Weights of a small sound classifier.
Data: trained on short pieces for a synthesised band: melody, chords, bass and drums, 26041 training examples.
Rows from block 2 of a small sound classifier, named by matrix and row number. Each number is 128 + 32 x the weight over its row's rms, rounded and kept within 0 to 255. All counts start at 0. Numbers have three digits each.
Before each channel's rows are labels from the 100 clips, of 14848, where the channel reaches its highest value: "loudest band" is the band of the loudest frequency at the time of the peak. Only what is clearly more common there than usual is listed. The data: short pieces for a synthesised band: melody, chords, bass and drums. In brackets: how many of the 100, against the usual share in percent.
# conv: width-3 conv (model.blocks.2.conv.weight, 240x240x3, each kernel summed), inputs 120-239

loudest band: 500 to 1000 Hz (55 vs 16.3)
conv.79:151098114141091083022118085111096172136154153083132101117131129117147130128131076139139144101117118127126114081144105110123131043075111109161137125198119131103157120114185094129132128114111139152129120140110054139075153172120161164140115156085086000141058096146093121122217106113085140060111151155127188155089143130119124094139085122122077093114123108119141110

loudest band: 250 to 500 Hz (56 vs 26)
conv.81:113115104110137122154121137103132085145113141166122134136110132108142093026100135133133166111089130109070124059132116097149152170123136096197108141162107145138133115126096128088154140127081159138030091113118086154148128090140096116145134129174091082165091118158106117161103142149099111055127099149143194109139110082117129114122128119112133169148102072096108091

loudest band: 500 to 1000 Hz (86 vs 16.3)
conv.146:127120144067129121175091132113157130080124091171099152110132128121131118012116070138106135123140143114037115133135156089108114126136033111171173127179115109125069069186137095135131141140125119146104126107096146145119111099082133155122124017104107171084139142111124129121126102152152135146129125119205079152120159144110124130127148147103159139145117116092125079

loudest band: 500 to 1000 Hz (89 vs 16.3)
conv.47:129151108141142110089064210135121137130136110135116084138116125143136142166139106129119087194099146103102171182144118083137040123126105099110122120161128089126158037147123154141156173147130144150098145120091183115148210146131243176116115108099151177115139141109114115138171093132164114099117098111140101159142146205139110080096149170071079150120104143122182119

loudest band: 500 to 1000 Hz (72 vs 16.3)
conv.75:202139120056130114117184075131101108124121153150116103130146135134116101115141110145129160171145131143125123171125188128080063136134138110116169135094123119138150115121102201110115133109161138060143122006105130144225129150119139103154129124135147191147133152115119104146065089197125136180120104123141128142133101139112202131147110110120083121159151125149129131

loudest band: 500 to 1000 Hz (42 vs 16.3)
conv.178:168151158149136127069144147115103152167139141125120132120138127161133147094145097141078178149143123122103079122126097104180149128117089088156103059119146086110137136147148123028124104131114138118032124140121113140091124113100067158142147129079078160127122121175127154051133134096069149153154140161140134142111138115099125122149145114129076166125125091099169063

loudest band: 500 to 1000 Hz (53 vs 16.3)
conv.100:123083061167131136134133098128079105098126128137099149094150134102117065118111122132121115150100119141114119156115129158056059190167112128105142120063113119153128085065149109136090141001129083154122126133145152067161146168142135119079143188132071124108111135086146087129122128131137086114130153086118140124152133183127051130111123104120137124124064150121114129

loudest band: 500 to 1000 Hz (40 vs 16.3)
conv.138:112122103068132183130102083184153129156120098126166162109109093090106100131067168143131116145122075139123170132086172154084136153159110119094098151118111165136155161091093153171139191091140094106152144127106135131123117131167119088133127136122135102103108152147122107141067193116122055143123065169100118160130161129069151108130114068154109154135156147161101146

loudest band: 250 to 500 Hz (55 vs 26)
conv.97:144118127130118124169123119119061133135121080147116116120137133131120112096128131120149155101150149161117102127141084092130122141127121081134135134127136159145190115141157152127134161166107085114099152080052117151041104111137138076109097130035121058125134145114145083165129144094161109119144123131202116087069154119142116174138155173147120167118194160089139164

loudest band: 500 to 1000 Hz (58 vs 16.3)
conv.69:122127138105072115141156151064077092111136076128032124124102091094116124140122161113114099084137102130096132116124150162132152144133139124123112115130113137061122146142112161152110156115055088123106192120088147049114117052103136126102135117096103119086119154150131108101126133182119114090131136056187133131044165143099098129103165176119103175166025148125107134

loudest band: 500 to 1000 Hz (61 vs 16.3)
conv.99:127100132140131128105137142143127116143113145021111153135135160145133129153125214068117139128107119165099136155110130182126121128168212163130126111129129144139128158120144097041166096058084154128088107123135134135174146115109141156136204149166113087090123129152155127089053132111100140061128165126127106075092111108131108066132114030121127136105119164034109099

loudest band: 500 to 1000 Hz (45 vs 16.3)
conv.114:083175208141196136109146136094087082075179109164096167155130092114155105145154081108055132118078151066147178126158059152114156126113094148076097120154147104162129198137064142080080156114109151071104100073145129049085155108154068162127135136119133106128066102111078190136113117126104096135142158130165114153104124101108216167123114113052133081123050126125099115

loudest band: 500 to 1000 Hz (52 vs 16.3)
conv.74:179154131053135110131152100159131123143138153110068106105122147092170108069143031126143140138200132196130071156142100128164128132117078127040118148082131032166153158135135160094125129085144136042152111123165104109116122134126047122137129134135150157159085137163135184098133097128062115184122139124170129115177148104093143119158126127118117109086166088189165130

loudest band: 250 to 500 Hz (60 vs 26)
conv.30:144103150100128134115108109136136127160099074122155129132150172103125145147126178119114140130136138130154189153138114131128135115088134132123141148135121170117123164104135119132185133181110157169127155087077150167118137077176154136107099139130130091125197157117142134088101103121141125101109140144146073058054119059143175095153074073021191150096157089126089160

loudest band: 500 to 1000 Hz (57 vs 16.3)
conv.70:163126148102126122151142129137143123157105128155178156122163117112115170127135177149146116124101089102120165129084145134086140115103196172114133000130095113089086180094076130159105115103148124134063119129062162147140068125139145152133166215156124180127140131137152164119145121188113130136136147052148143148110162094137134103146138184148114064126083160123130116

loudest band: 250 to 500 Hz (72 vs 26)
conv.214:116157075058153032179138114104068126209125124163134115117122128116126116034147118119107173168116133154133060128159160141076123153103140142146121110108129111108140078148127134162099129132117134055110116204136120122120106105109060130173109139148124157091129120179154130140111095148062147131115101140125176066137130155113124168112115187160087144155112023159137123

loudest band: 500 to 1000 Hz (61 vs 16.3)
conv.89:152067044097139188108095134133130095088149123115145134093155156088102109195120125047137111112165125126126114154105154208089115178139154168122119099040083122181122118101091124123092153091182125180147104130143109159130130116118130126124130121101052170115112138092162140100115133120091071141135131049151085148083148132122096133108149101118162097129134181123131123

loudest band: 500 to 1000 Hz (51 vs 16.3)
conv.31:100131111083132111142175057157153087114112093110128136126129158077132123161105075114104131097164141148135131122104142135129110123193154179136136099067097084147135107139153123166144080137069129121096158157125145253118100142106127194115140160041132057095141100134146085180137140167129109142163152127130110068111156160123172153047117162191121127130176208130094119

loudest band: 250 to 500 Hz (56 vs 26)
conv.56:115164143130140110133129129145149156103123130069138131145124134125108141224135201130100132153078138119149118157133115072154146138147131111128134079137139131112115166147126079082165133144165120162126200128076141050106117105127122153125093094140158125087131138107168147103049064174131142140134145126128169116135150141129146105134124159117122099073092000120131191

loudest band: 500 to 1000 Hz (73 vs 16.3)
conv.221:183108144095120095163116125115088130150119175141036070155104110148140122140162175152136144098165124099123155164137115122117148128133159224087139118070110142109114142153137208119128086027114167126119111112142168102161128085137164152177173180108102125101129167117141122102120093181130167167140127164137131043084156127113154128117125155132135073117122161168120116

loudest band: 250 to 500 Hz (56 vs 26)
conv.111:101141095141116140187093128137125181095113141137139127123117145123084132127132086141146141085161112146142065087154096103186142165103182080103128116135183099120158072106149099115073158092239144185126119113144130045127092159071126113143105077133207121090098129133159113090118087127151120138141094124120118167109253145132105142190152101181090175146126119143175124

loudest band: 500 to 1000 Hz (54 vs 16.3)
conv.220:101159150142146064099123153168060142227133084129125113119127075107129114103147149180134098150086115108077103139144106154129080138091063139120159153124130136118193122122148067108116178128102120143137112129124127165113164126156166126109079140113185151137093147161129107091118145141086130135126132069183123140194169117135108119145120082128132078143154117169164100

loudest band: 250 to 500 Hz (78 vs 26)
conv.22:162136103083123112130117184139136121127127119124144127149150162114142140087100176136138091142121147056118142106142153138152141182111185119134087112162155130133132076140106169145149154130088146133088030121153099122054140140102071134115093128148136128147127078148033143133158157000177114105118128133119143167024090041138115108146168094124115171150080114079134089

loudest band: 250 to 500 Hz (64 vs 26)
conv.192:072112142182093183136125097099137123110117202080080079040035127128068131127105101153121095126123134135125134159126122135161148180120130105125124131151137129182139095157130153122146106179131207126148138173099120080192192110098128124133161131148131146061129135132094110127102093146127152130113162036056167118122133144105142186120096129078205143097111135135143143

loudest band: 250 to 500 Hz (81 vs 26)
conv.175:075153162090146117150053157059119134170119154117097105113093077101134122150132101115087118119150147143063156150107105189144121131107142197129129106069134124138076198145130124169107100091074116114143130187200184137145125062080200101115106157138151134110148147116104129170109143137141102155151102093128095054122140131105107134146131130165151123128129108217115120

loudest band: 250 to 500 Hz (63 vs 26)
conv.190:099121114121112073123136124143168121123140123166125126097147125117141117167131162141137121099070111130117109003127157113084163107133178133148130140232126130148137125099154099133136187118108142166071114122143117163048109146142184126121108175129087081142088111140088175132156135131147108024112133134067130168164154171119180109143175115140109126131118134063144133

loudest band: 500 to 1000 Hz (37 vs 16.3)
conv.147:128141187120113102154125104066143138070067088146095143142078084126120128164154136115106130118130125173165127112110142179107103139255122138108142170148125124106082106149179115133003128148101110099133155137159141255132090078115127134119140122146141114074128137095148130111086137117161119136101175090132123130124145100145119135131130170110161123191156124104098135

loudest band: 250 to 500 Hz (53 vs 26)
conv.135:135097108097136105126120113163125149080092125129123118124153167140160143158118106142132124122092129124069090127133060080140137119098110148123152169173075139123083103128120123096145116110114123156127089128161076116112172085176123157184137135121069103084092146118088176131130109143062108029152191148137169134097132128100124163117092140155141064132131140129112045